config.yaml
dataset: "simulated grey scan slices of phantoms with and without marks"
image_size: 32
horizontal_flip: false
objective: "epsilon"
text_encoder_layers: 6
text_encoder_mlp_ratio: 4
text_encoder_bias: "none"
text_encoder_inner_norm: false
parallel_block: false
layers: 6
positions: "learned"
optimizer: "muon"
epochs: 52.7
final_lr_fraction: 0.05
Rows from block 2 of the denoiser of a small text-conditioned image diffusion model, named by matrix and row number. Rows with one number belong to one neuron. Each number is 128 + 24 x the weight over its row's rms, rounded and kept within 0 to 255. All counts start at 0. Numbers have three digits each.
After each neuron's rows are labels from the 100 images, of 14848 (inputs lightly noised), where the neuron reaches its highest value: "top examples" is what is common among them. Only what is clearly more common there than usual is listed. The data: simulated grey scan slices of phantoms with and without marks.
# fc1: MLP up (model.blocks.2.mlp.fc1.weight, 384x128), inputs 0-127
# fc2: MLP down (model.blocks.2.mlp.fc2.weight, 128x384, transposed), outputs 0-127

fc1.231:099121086095143125143131118130184086139119106148097117117098128129109160102122144128104080096134090137127119165108106125157144106155131136063160127140157135156129110121158114106123155125163104130107120166135093139146150163103103073094122080086179065131135104142119148118103138140129148138119110114153088110107134110114133150137111155100091105142119128106126103150142096125119104128106
fc2.231:127142134121080138113120127103121133126139153096104064099094116111146133118133114110127140157107120092092162078117172110095133122115119109158112104132147084104115116126138120112119123147105126114100112117114144117108106057170163144156092149161108150131168169145137112104140082111125120110129157146136150123127095160177144166148133088169158119127115157142116098131119146090106157151115
top examples: belly

fc1.323:108160126123113104148147070095128100120122090110116093109089139098104136088107102111140119102102108117096120066141127115134055143091130099148121138101130125164124153095155178136131101138168106131086133155134127129127118104114147126100120104123073146119140132096140106138125145154138141112100097140184141133158108111147131133108140125122082097102114138149159130114157136111158096104158
fc2.323:119049144154111148115136121147104073160161127137116143106150167148170129136124132136124126134144126125126150155107075142101121157149156162145117138174126089110114122157116098113114085128107145106170120117090124153163124111093135074134125123112123107144142117118110157087156110104112148152112155155141147145114131127168123108084097094159122113161131120096172122081093140136137139131130
top examples: belly

fc1.292:103121123142137094150126120093144101136142137135107099085114118138101124121096139109092149123151114116129143142101120160161162086119118159117113079128099141159171150106145102088124117134121122133107118145122145118101130097154080141074090087136118137169154149120121149155107133101091151128082108136161139105088113159158155100134117113109120111131093068120149138078111133163093113156111
fc2.292:128143134158097134059101123158136111124095142117193123130124119113131151095160153121122114117102108155078087118159177118127144150141141158100108143133140125094081094135113133179137127131146149104082155095082153127162153112118139093157111150116084135125132082113081080121147117120100108142134167102142111135132153102136143119113122132139162122123122157137119108153143098117130151107145
top examples: limb

fc1.207:138131124116159133169151150113103103134123120157168125131151153104126129123110164117095164131134136104110119100132106120114152130068170125143163125118120113139096164164120108095139138134105131092132163131139127144127153160100158096160131115105123156079096130099151149089148122144109099051100107138128131093123083095194134102118133105135097136143096120129134115085137142135109153087133
fc2.207:106104136126107117093112171158161156146152096130124133160119119125112136149126120118125161110115102140122112113115145161118107198116077110120130115113139157143178149111165114129093127105125116105107118146110119138135156141109109141124089086122126140127098116153143098100128168133166137097112129116109094159139131109114159116140126172126143181188078147110135166160107130105100139184087
top examples: chest

fc1.316:107112101183103135156153129120128094135159103142140098079140137148143115127123110126132092141161112127107112137117160132162130121160121122105124213157084091123106119161140148122115118121164141127109135067115120153132105158126147141143116145130169129072139120119114104155161128135102141160124125122123124081130150110154105112090138102142130141137120133131124144181118114127087205114154
fc2.316:108102085152133161140174144132146125139162141127097121121099137145114173156137102108130133145147155106137100138071141133134100115113113110120158066140102106088146127090081133113136146168083169116162104126149140125102169150132158121140108133099118149134106129128092130083100137124104143120138112130112082178144112114127095071176137100136142109092116140140144165110151125133137109116124
top examples: head

fc1.58:094112122119138144157110112105118135141117156098102100130105161133114115091210156123115112097106118132121119127114120149145147124133099089151156101152152138136106129118097054136156140156155136149120132152078125142080154109160119137123128122098119120121142128158162137097110107124172141113137112137127090107087101092156105117141101142163107114126148171078172170105116159121125121120131
fc2.58:111149158107134137121106094128110086125138116143098144126158134164150124137126134101150116070127115067106107117135073182128139113119133158111133087131073086126139092128159130154132155126129149093136116114098137165111167122096154112135123136094088151133120162116114115122139148113143147133151157154141141102152140135135143161097116097160144110131119110190103128128101104173136177119092
top examples: belly

fc1.243:127141140142104117135128085110141107103131114139119136095158105138119160106129082142154089143171151139145126099139169115138127119164143150097103157082116140076119122083090108131114150123123165136149103122107126150139099085166155122104122106140118157131178084121115127180110181127109138110067159135116167134131096174115124097141151109150135097098104103128112131117134133096121107124112
fc2.243:129163125096150103150139156149086146131114115108123082143143169087122125190098136138111164122113102093122138128099076109114113141146171142118137109143134124137135096139152103137131100128137127131107125128129100112105179163119153134136101157119098116087130168136167144074118118147164124131177132144132127078142106125179090140144130198130135104130136132089125130115110139143138126123081
top examples: limb

fc1.261:118129132097110120150166084118104126154130144096120134123125108080126119116093119129113111126105153100131148118125175130187112107145121147087134123103109139116111126119121081117124121084169149099123115085119151152113102147141091119137112139087127147101128104086106162128173128133117136128114108148114122126119105095114068141135063128147151169083109138114147107141064155137174108136147
fc2.261:127100123140155129100082144161108114123141134101104127146067125136135141095148134117150145122111114108101123103132080094098141106140117110101085144073151096083170145137151158124131088128095079182133164144111120100141130118094151166112111089146144144131135127167158102131126117120144059112153138120106123102149139169128150136136155122122128129143144116124127116104137075116156133098103
top examples: chest

fc1.267:114160141106129141126118114091176121155110144138115118139159116122172140120145099091157130148118110063096114155114146125172142141134126135096157160112153165134180145167157142156070153157105156103139168166159172151112145138190111090111119114149140118139143145139109093130095154116092148119120103112126098136127130137144111130143117149158140164124110145126159140110161110145156146136105
fc2.267:144094153145114113164118123129123136067155096138176131095151155146127137109153135177170121185151143147151148137135159129083134096154128100127104134171126092121110092101125159086147137126136134134117099119136082170164143138138134159155111160106182141152097115100175110113166099133165114137113123123131122140157104117137147131137123161123114108120129147152123094167147137125118109168140
top examples: low contrast; limb

fc1.144:119157121122149128136121178139125107124150142169132169125140116097099124112137145166159137107160122093123142175101157131101179131134148135147131142149139140136130125176116083129130134121161185133127130143100119179142117082105117155148096120170145129127211164104126160095162119104132144154159167104163118140119107119138103132123138177115119165117130112120134138115146097104107154106127
fc2.144:123149122114101170131140050117140149132090101129183114149144140129139174125120104126128104142095119122130102125099115121148112119132143132118117111099142115137113103097150167140123138149124074085147149104147162099135153154148124082119131135119116139126077122124145089174121137145134091132103091163100108156138119165119163128138121125139157123171092116168082142167116154174104118113114
top examples: head

fc1.140:150146127106128116140109118173118129164083166148115075121113177126137115136143096101103118108135127149165159153154097130122142127087101149119116100119160129146155154138114139110157086129190099124097121118197119154142126140155116092135095135111114140118078144128191119116145107134129104133149130181080151114114128123136114126119107095123139153136135116086137112136157103168118117128096
fc2.140:137121105152108125104163142103152110129118104128155157151134066135128129100153129171148123146115145116085137108125146126118145141147128118108128123114104115106126109132136133174123164122098157131143137134061120113142121093117130162104130129161114131153175110122098141162097148095136170118098117068159117149130130142098151107156166163087134117107121146174116165099133182067133134158129
top examples: chest

fc1.135:100120104143120116104141111108124115113110122120114098114115115144107142140149137116111129133166118100074112093099084133137088140136122112111088120136099113066136134127092137134101083140142124102168098172122111132130108095078119121130093111139081134143135131097094070168134154117095104115142121087138128119132139073152100104127154110113121100100186134111101131109170114108129099091131
fc2.135:145153109119134150134147106122139101107106112076109097089120122129157081106171107104122123123069159152124129117111106144126128129130109127143181153098088116127092127135168124152145135142174117101099119153120139167123117083161126131197102126116136103119110076142169109120112086099125130111089151120137166112114125128135117157151094127170109110156140113160142135168132091110110115124124
top examples: limb

fc1.105:113073139133131121103089117118106139114130116103150149121130119140116081161136094109109123152126134137095140151059109099115132159136133119108130127112134104088110113122094100130141098099173090101177116155113145124145119085126136121098144117113102116156131135150079107164085129123070137135130150101135119131100153132123127139139140122151108126156125133119101077187132137095140139168063
fc2.105:133137081129123119149138129167123073122124119119103127107147117104121141110116144148076091105130097135139147090087145132135145124129137054146144141139091128120156175104137121124143109139119145108112116116109112101097137132105178132160149105115118134138153127058135129162099102101141091140129124147165154138143089099140066124115122088161123115122101106123146111084104107149124088091125
top examples: limb

fc1.21:129162175130108113174159143174161168113139161182103117094121177137124145149096146120123152132150106130129119100108127104136141121163116142165101099078132105163145140107155119084097109149131136089135130148103103138119158167129165113101134169122139089149135110177132122154110141114128142110117130155079118135130098150122139175085110116136142142133138128075142127116098097128097119129138
fc2.21:158142108159214145146098080132143125148134163132131125121100092106137154107133116108144127146115139108145148085120095143156139106129110110151136104142131102128101139143114106130125163098131108158102193117114122129148107064149141086148103121147144187102115151185118079116116154142129131119132146097138146108090142138124072123144148120125112108151148124127125136135105120161110146092125
top examples: chest

fc1.24:153135159144150144132122097081145115137105126156094104113084105160126135106181132140150137122200140099173117120102107132095131107127167152099104119129145127134068120080133127146128154113149152133144155073123105109098142150176102148175120126120148146111125126129123141120150098110137128129158127068133114129105142135123120118152085113118149158161119144115127113114104109182080140116126
fc2.24:113131154142078123150130153124105111122133129105156145149133154084110128104104084149076152132083157134142131144109172127126136155122146132128140125089102125144147093114135074094164135156125090121123163148145103110144136103095129097122161144192110098136136125122114135161168135120080109118090139162122121110106093112157139110078148124138109115127183143141112137122089145111096119165116
top examples: dark spot

fc1.281:143136113149119094092127115131081093127141102116122136087125065097089125109138141125067109115112132150138130089079143113141154112105115089125097130127123136098110104086081127117145110159116108141129121089106139093123139093150116112112112155060128104135099102135111118100130167128102098145125118130128150101116090146124117115085088092122105120138126136087103114116092118096143123099092
fc2.281:101101136134149134084120124150089108139165115105111140121100144144162107104110142135153123151176092135108128140118151115127113123120086150092159146085114124137137104127118171170164145130095156163167103117145155128148169150098118136138102109130121133169151086124076105155145132147129128120102089191123108116142121103104182097099122139122097106125155142117151111129137087144154084132132
top examples: head

fc1.370:131144110118150145130139083136120139121155134098106133112126142106128145101150132149182125144163096109108115153137129122117141132104144109134147150088108121080096109142070104110126128110103149092113142121139120157145158079080135131146116175115099134097119106051132131108116121120143142106079151103132108101116133075140111140163147104134108133120120114141137058155167148105123155084125
fc2.370:072136085129099116154097109116127083106097094116116124141162112133147159132095168158069109121128166147125134113118161156104119122143157122167121129133112157103122139144126139111119133120171096152155115126144132157125092132094152126119080149127122065131152139142151128171123159149095146126126122074116129113094101140106104129161136131126157138129107118128116178145121168107191150123117
top examples: limb

fc1.107:114167127173114080159170099091093115090108149128159123090163113137129138098146074116108147145106124129112143146115169119147128144082155131166147151145105180121119121121131147130143182124143156162123089144080159151150129133137140133140128140084099101137132162127126100132137146125136085137095112131131142119148136167106164122139083120114116135146123132106103147112165098101102092128091
fc2.107:111137112114125113105116154132124122120172093108125115165129112135187124126090153143152142172162113114126108115137078152140148102134111112067121109087161102178120138097122139137132124105149138168132172094167135140096147110111133105138129153132138127144106140088122129103130164116187106144140128144133107135098122090149104100101133097154118158107115132098106086133112116132155129202143
top examples: head

fc1.251:148156128117142108182129125150102146124119144097116099153151175126112098123120155112090125128133127088117117140134104115105103148146128152148130153176166089125131137133171106083161132106099123127135159112149162129146121158132157141115131153148123147152113166177161156161147122125129120093127116137076076107097134149138180145137115139105107097147096124112121109164119156164112178158167
fc2.251:108113123140149104088152135124142118140115110140140121091136114102114185126144138151139133142106124166141176154151155104123162124124122135123127115075081175157108118146150167152135171128144175151159131138115104108126110119140097131119107108136173131092132103105125148102144120122140124129107134145170133134147068141095081130178146140109120162104116100142139126148135082125144051103116
top examples: belly

fc1.180:125153123152131098150123112094082118152145140109141114119130128121176098125144132124117137110146087122079085129106100101148118126089115143090110157150098163125130083105142160114159110138160126125109091109159128105126124106125124081153137134124109117076123169146153122111135112111096158152134145107189126084106127094081096145141105120176105113117100127114091120081144141103125114119169
fc2.180:140153112135119152179103128148058100126153115125099128134139107051102145121124150137151144102156126121106122118131150093139139110133142139124183102136093150111096124090127130115182168108108156146132107130180087130120164105117126107144143124127149127145145122114085118148136090132137132122121103149107133189141090127133099100110137143108135165083097179124129158133113092112118122125120
top examples: belly

fc1.328:089139123162093135101086114142130110101152128167111099153101119116094107099117121124140102084118142124115136138176134111165116118127125120104097121078117146138107136138116165189154160136150077153089111140107147106088137166105105096102141089095132120111133133126114075140124128111147101109143130099124122081124142124168136154107169118136087102100108154117114138143083106150126142106102
fc2.328:116110152127133129120134115104089080146148119121137139103111121128079123130140104056118157136103122135082166130078121172114101166111138122090127111104095105141125137108147145124128112128126138140136137137117147111161097125132143118115148170163151133168140130148178136095171118138163146110099173112102165109125115134121108180144089117127176157126100130110132063164130130115119149108107
top examples: belly

fc1.284:110124185125103138099113139118123138107157116099103107131157095111129103130091118209149164139117096108113122101105141119133123127122129127143099127096153123124119096175099102142121155079120128108137125113124134125074162132106115113051124132145119145131141112093120087144109113093132124101122152115114155130105161168127121079127129131187133105123115122145137117102130098094106096097166
fc2.284:131124106093141076115119134131119163125123119114138109117082122142101139139094120108153094105112148130105172122129101140130197090091146126088136100163126121121146131104125135127104117169134136111103136125135127180122116107157107129151128164085128120109122174136108117143126121132092137109129092166150147154139101132172128172174121079153155158110153114136192155137128105178112124115120
top examples: limb

fc1.103:124114126130116135133144102145103109114104121161118084158131132084135117159122159121123103147131137140124103119145133088090136116091073126148118147053110092138143146112135150083113137176134073139122143165133129088111102143115118175139136139116146140111105114121146138150063132099110131133130122129128148083153133080116099147171091124072092122139113116146089127147108109138129149119097
fc2.103:123167143151112091118123135104131062159106148144094125132135110108138136113155096110129130087122141123175116125154111115096157082127154135144143134164125133142121125109128113118182190123120128115134149149157120130087148130161133100142138135130111147114162147097143139068136124115165180140129155143138122099125132178152086158129162101116130149168125095158101117097089127116100166102146
top examples: chest

fc1.375:068150135129103141144108114088148116100131112157121104091129129110119164096132170083159121120093153107112109154108130117156125089132129109107107136091144116120124079117139139104146143097125133161128127157118153137121120121083089100114118107126089111081151152130108094142143116152147113128144136124135130097123164112170137199143139112096097118157118143119071137183104114153112112134089
fc2.375:122092126150113159076165129108184120144139137121080131125134134135132171141153098104146139128125122178142129142146126142097120111162126138132141139125147104139120150130139140146142142128127156084125128148144068167161108112080135120101129124130128088135159090115165097132114092177133141083087131153135152141106140130139154132168074177130142138097096148068093121121129116110110106121139
top examples: chest

fc1.262:162108166117140132130130114150131131148192126126135109141087147128137132117119128091179152078138112110170121142116129111127108128165118104107123104164134095150156125127150094127128112152138090156147177138121117161124133120141092153114163124127132170141124151169175168187120136142151154148141127130146106136104143168172117171144152077136145130117147155136149110174135116102114156155165
fc2.262:131174088113097131090133119110122138139076104105152127109148125119148134140152116135062100162158144134131106128121143127147145120088143134178140147133123150145090124136125173167154117123190171123143122135166145087149122141115153099133103178079125115118114112161116120112104130129192124123092106134101139125138148108106125105130133175101142147132151095129125127114095140130125071139103
top examples: head

fc1.241:084084080093128146097115153128108098150135161118129115126153150085111144121131096114123152141160132130167113154111141102111146120100056116123173101137152130151128108160158149099138136142067106111102124105123132088133116131141131095099131116125131128176081123133126120088102152127118104155127132090128112101134114169116117134151127120071083150095096116128134149124115092124133153162112
fc2.241:147105098138150124125180124128141101086094097125121158113097128152156122128138186102132101116081111112146123114120111121121106120171150144083137190151165104111138175165109130153081099110129143130136137129145135147097169155107111161144132097109145098145146134146140141130133123078142098099138139115125140131133123109126174125122104111140188107147133113117147092077130127141080106128154
top examples: limb

fc1.272:153117148154141113112176073101095114148126129090111139147131088082121135125113141099168154096105134082121152112109094139129118113105129117111132142138151149143133077135123123119159090116105128112170149112111123120155143134102109132127146117157117186113146093104096076111109150132148134090094131136129135169137135134084113155093133093134115071126106118123144098083147103108179127148133
fc2.272:129163156155111162140101141141127119093122137168169133111117148158106150159089120174105103159127139153113128126104139110120182136113133112171102150119139103091129147095134162157116148142156078144093108120118110130126136089151138120126145136132142112172144104136129149114145103109094115111149148092146119126126139079166171103161118160134128138160148105178165130138102163150084102127171
top examples: chest

fc1.362:077107131109114107104082124146061109122123130125108135123152136126182099137092130110155101090147114141112130123123162162117120084148159106139109137117127123105090139138121103150143106158077142069117087110131104082089137136112163124112099133166112125152120119127118141125133121165072141117137120161143127119113130139123058119125130090148108118137125099155111119117136127166109150145082
fc2.362:147128099160135125128152090102161144100124108102144135127128136130114109122159084085114159164089102087115085099126124109162111122134121165161135143108131117137100136111137197108110115068120103144112158112112148088164068102155142119129116149110166127124125140113106118150137109090154129115130161120133104154126129123160149129145151140068112153122135120072133105135124147098145084146119
top examples: head

fc1.302:142131088145127113122146166125157127121132078117138121156138123143102136107172095112159096105174139155159120162088117133138106098146117140086145113149135114093101101148116131178085115113080106105129087144118123149145124107107152143129085112151140108128135107117096140172129141149108094103126091106100108092116100101114137156134108127133078167119142199110131131123161145135165127129147
fc2.302:152115132104166152130105117142070131137089154138142089120131129156138134161093131161096133160092165135086151130112139132114131141118143160154143176137130146122169160122158110154104131088139139135148151110131173120074149120164122138134149120122149168151144144115094131116113114094137142122095168139135153149173136166110127115106129156104155096143119095124174158113074159086106136142130
top examples: low contrast; limb

fc1.248:109079158123181145116130116120108133137156142112132129107075127167126185110157107107116137120150136110129120134105120130140113155133126124127075090117165111102166108121130124118122122141128138117129121100112143147084171122189137104110162175115134148125093112120118124128110131107121190107105151130137183108122112117107099111135124170116110190146134127093106151063132127125146136095147
fc2.248:117145110122092145142134140137147112117160112146132141139136188119138127125099132114142098141115091136120105130086154154186116126106136183152139168084124128154108113083172104129137126135114159145166134094160096158123110146110111126152125133154127113101125114087096150163142105113124096141115142078119084089130111172130151127098103121160116164113158112134080139115104091125114152169107
top examples: head; dark spot

fc1.377:153075114161127112073106101108129137128144139150148132162128161098135090119100134142158108114102187158153143085124163103134149157154190104112098101103084112110077127141106109117137141120095113091124130144122173118116111133100135152149085144127130104116123153156146151142154129113143134121156128076153151127081097150107119105143138140115143138113145147076122104103123146131141100129117
fc2.377:126170176128151109198115080169149082153150075108169115063134128110140115125120134112102106153151115145139128096127098124144150111122113141128102135127110114129142126134150121131169129090147113136134107101111110142126096127172140128112119150160148136149135130131091121106122095124102110147160102141123155136090110116100136152119087161189141117136118127147108182136129103124121156071135
top examples: chest

fc1.77:095136078104126134147114140145126130106129106162088072093131153146109085113096109120137120107103160110134101142112161133107104088107114113125144114125095080130100113116111144139138129129103100117121059101109161144107132127147093127130165110134127100107107089090153131133101119096146112109127124115107097136098136128169109131179088110142096120148100174132132176135125123139074102105153
fc2.77:152136141137130115129104122111126164171117113177122133139163079173136115144101158125116131090144133136110134134104106146112106097111096169166124165132109101111101149075126121184130134143136117166152091094125125143107099116105087112087151175101105125101144151155097110142109133142120132099151145124153098135100128104117121167155110156130118169119128135122065163151123154131087123139105
top examples: chest

fc1.149:146146100121140097133166093141126157148082186136093115133153130095170126153118113110139156122117128064096119113136131113137124113099168095141099116148129157116155090123143104095101125120130095154129123146112085139119115122097142119120143131132116143142148148119174154135093106138114159160102097123152172089159110123145056112154140134120121099116110106146194102124135130115115145154105
fc2.149:091108176156132165101094128148149114098110111136126106127147143193093116125174142144117105147173137129134109132128123124127092128165157162118136129091138116126093138119109139135129139106115151156108099084131182096160116131107096120132110108108106112133139079135133133183130157139153097096141118147157103115108133121142176093105151168155139125115140147114106174119149123132178146109090
top examples: head

fc1.226:163116133139144169158087075100111109095118112156145164164153082148118162113160140104161174105151121145139125130115124123114135099124118137114121103103144170105096087114117111157150096080085125071090096143124118151129124129166133100161114142109111102136131154121120125142129140098165090131137085147105126112115127135140148112127126098123150141138153142133114155113185138181126109161123
fc2.226:128159096122124113093122150148124134125144153106140110113133139112119108123085117136111065143135145102139139137135107135136151114149119133152142158130123097138106141137107090094088136167129120145140150148151150128170101124060111136103125147100135184121119084121125143092149133136103128141098170084182104186121110134087118163134114146163114134164101105097143087126097107121099127094161
top examples: low contrast

fc1.215:098104143115102162148119134133149108138133114166131115129131137086126119088120085096122143105141122145114120148111136116078131146152141133103128116141158110153127142134147138142121133125171070119130120093139152136121174136138134091135106129112148141132126199176126066126136150129171122121123106094149141082096101143113119170104087156113073130117146117081138105144097123123119173097084
fc2.215:145141113120154110127137132136159094134145119113158085089161122173152130139112128120168115164146103108129126134163184157131145164115128140142140138088123144124149133123144104108154085172113134122145135144138102092097119105116142198155152134157132078113129140080119121104114111110073128122147086165106101162136158115101128124158122106147135107093106116180112146114150139097118108162140
top examples: limb

fc1.341:087132121106165129134110149142095110114102107136127114137137128073133147125100122110141111120136124125122161118150110122089123116133137156183106126119129125179106148115116105080140141103095103136068099176107138106134072106110101135094133116151110111126135149098150100101113093087144116084085137113143133092132154147114139148143112116129044105103107092140100124109149134121126134110159
fc2.341:128119100142142123128120167118126119140126099135141126140131098099145133069098149107111153149124164198148129155135112090157110136156114120116118094085112145097112084109143132147131141140107176121156157130134117118104125129152143100157140134113158099171145104105103139124127108065095126109087111170167108137111124154158161124161163146112127120143115174085135138095174143144155110142117
top examples: chest

fc1.214:086114147119128106102149119094131147139145150097102133094174114122135097103144115173092117128121128114079132098119118113150100119149106162118113119091154087128149118133132142130137131087125180113106101117097133132128098138098120121117165092175157138091052109127152120113111097111114148122135121133095083134108122112134145097133145088122110101127094144173150156122094119089153129114175
fc2.214:109142139119132152152145080132132145137155101132111084090114135124155124144128143112140120137124134126094139151126127146086136181139112102146071120158119138123182129173120108129086121132152151132083092135134098124092142112113098150116083089109162199138092117109094167141140110104110101130119114138120085118103098132117115143133075165187129126117125123122132106142150166151117115121142
top examples: limb

fc1.371:124117122171106144131140085148108137175105107151111119149150128145181107150145109190150119100156132156113123091139090069110128135118127156115115111123112142147089151112148108106127120129127132134118174084095139184131129122132153109115146149136054174117159119167119103145137137138109144125128142153115135149129177122141184141143085113146113128151137173149140129132125095122113160120124
fc2.371:088161121138107132157159130104111139150063125106105115161141141114157116139142103143153150133122095124139097108104127097109117109151114159158099148130154116140100159133123091117142104159142151147120101100122131136104107099184120096105186154136134158157161128151142084168145108133106127152142105135135138160169130183125148104146111121108142095168113182127130094135121114174161141120112
top examples: belly

fc1.90:135115137132152154128135109131128136146138156170149156148128125145139116102128112151138111154152158122142153181191171123082168148147123172087164128116147112119147140157148169091153175173109142115167106165124107132134149128166164124154132156130172157125128156146167129143144159139144149121138119131136145124097136144136145143162130164124160127112127110140187082134100144093114131164122
fc2.90:110136119125155115099123129136125105113107127114106139099115118129099152138117169167101111114138091106108128087127088133126131184082124122137158173095141138120100103142119099141085095111149148104114121081087086126116083151115093128146146174151144102137120131097116120107115090123117129138123178149149136123126129101173096088123112115113101118147121182134115157156178098159118115093109
top examples: limb; streaks

fc1.23:075146126123108116153089135136080141114129148110151123124097112093132155130125101139091136106129107121154138127108109121064114125139054101138115122121149132125153143132143119167119106096111131096068082150164079105129139145112170094095145139113178121104106153134133094121106124123131123116166129108105062161120104098120125088104118124128120136161097125121112117130127112100125161118116
fc2.23:104120121090125127115125132135132105109141107162096099158163147173094099116120101149130124104111115134107170123115162108161096111121123174093132100144105089125108093130144163080162152143119097107139173143087125137122137097139109109140087095107069100141152110141175141137144116126111145130128126149171162114143153127143141169167075146155150141107136149138133124114131101117171132161137
top examples: belly

fc1.222:114127135123124132144113116149140122155155111173119141151150161080114089153145115097118148098129148111127110146144150114125180117133108111180097112164173128093118135118116099057155141111098155109137096118101114140157097161076140120147115122147102159155166109103099162119118104114151107111099101078151180114113128113117085133123124117156125150129108118139089160113101123125118152104123
fc2.222:162120128083131080159116121106138105109085149098137088138152106117134137121129113129165125135116126108159153120109139175172113137125185115085159093128075131143137129126145142132084094158166118125076168107148112076095157125153099109140124095134150111120101161158151165170091128159172150083131113124144136138102139156160147136141122138150136123140133119123156119137112137123134136109130
top examples: head

fc1.299:151143102134129119103154109157086106095132118133136135133079134142079119139108110131127137121153075082125133145135090091099125109133130138146102156149112117161108099161189205151127109166081116137116129141119079100148138108126103139140141175129133110127116130077112072100119096108125141100155111148104114145126104115147147128115153097099123145125096126122163118114099107108111150119123
fc2.299:094151115098129122165112132161158135145170113106133115111130134098150113113122135101109123142127132121115119103116188144195098152094142157103120124110105127110147148102093110100098103119147098137133100144106207137091102129135085090080091128129101145116109168121110131124170146114145100169150134115109111095147132136105118169141114139165142105128169129117125135148148157112153130103155
top examples: belly; low contrast

fc1.148:137127129148140076123126135129123132111148126141139088152129151175155138102147139165151127151096161140071100134162093143126167086151139088121141090088132133173135160119146129113151119094140133123094148084159097121096115080117129087103132161117171142140125154103115110111116162125148109145065102101154113133144126106149139122132144110166134143143175135128103127112127119126124139188127
fc2.148:110123111130125158134120121115121110125105136096128130098125103111113131155105117090103118104159096122180161134099170118127081167099121171131105143174119143071125078155147131141123106156116125143152110161108162130138142172121126162156139102126101120097145104157148161158127086139115143118187152144114151124109141147100117149101116155089124108111111106124149141147113148144109104056128
top examples: head

fc1.130:140175111146141136105122132169142135186122116094127135173090084158203169117112112112128136132149136114121105132122091087131159121161169125144128138152069138118108105126134115125132106080119111114136143158129112118171115150128124148123122107128117143142156121127116153145159093170142149088103158125117188127140151103120122133150111119133099133126141118188152136063138120132112133130136
fc2.130:129099089144113094128129104114147137093132123170117106102151159133099112145183122114135138121145129121144118127121142139125088133101111123116137104136182100131139188151116088139140135190109139149098101118135141110086147091166118126139138135129146137162125125125155110106077175106120115127160123146153067117101106148114136148130129113103139131121082123065112093141158157098151100104157
top examples: limb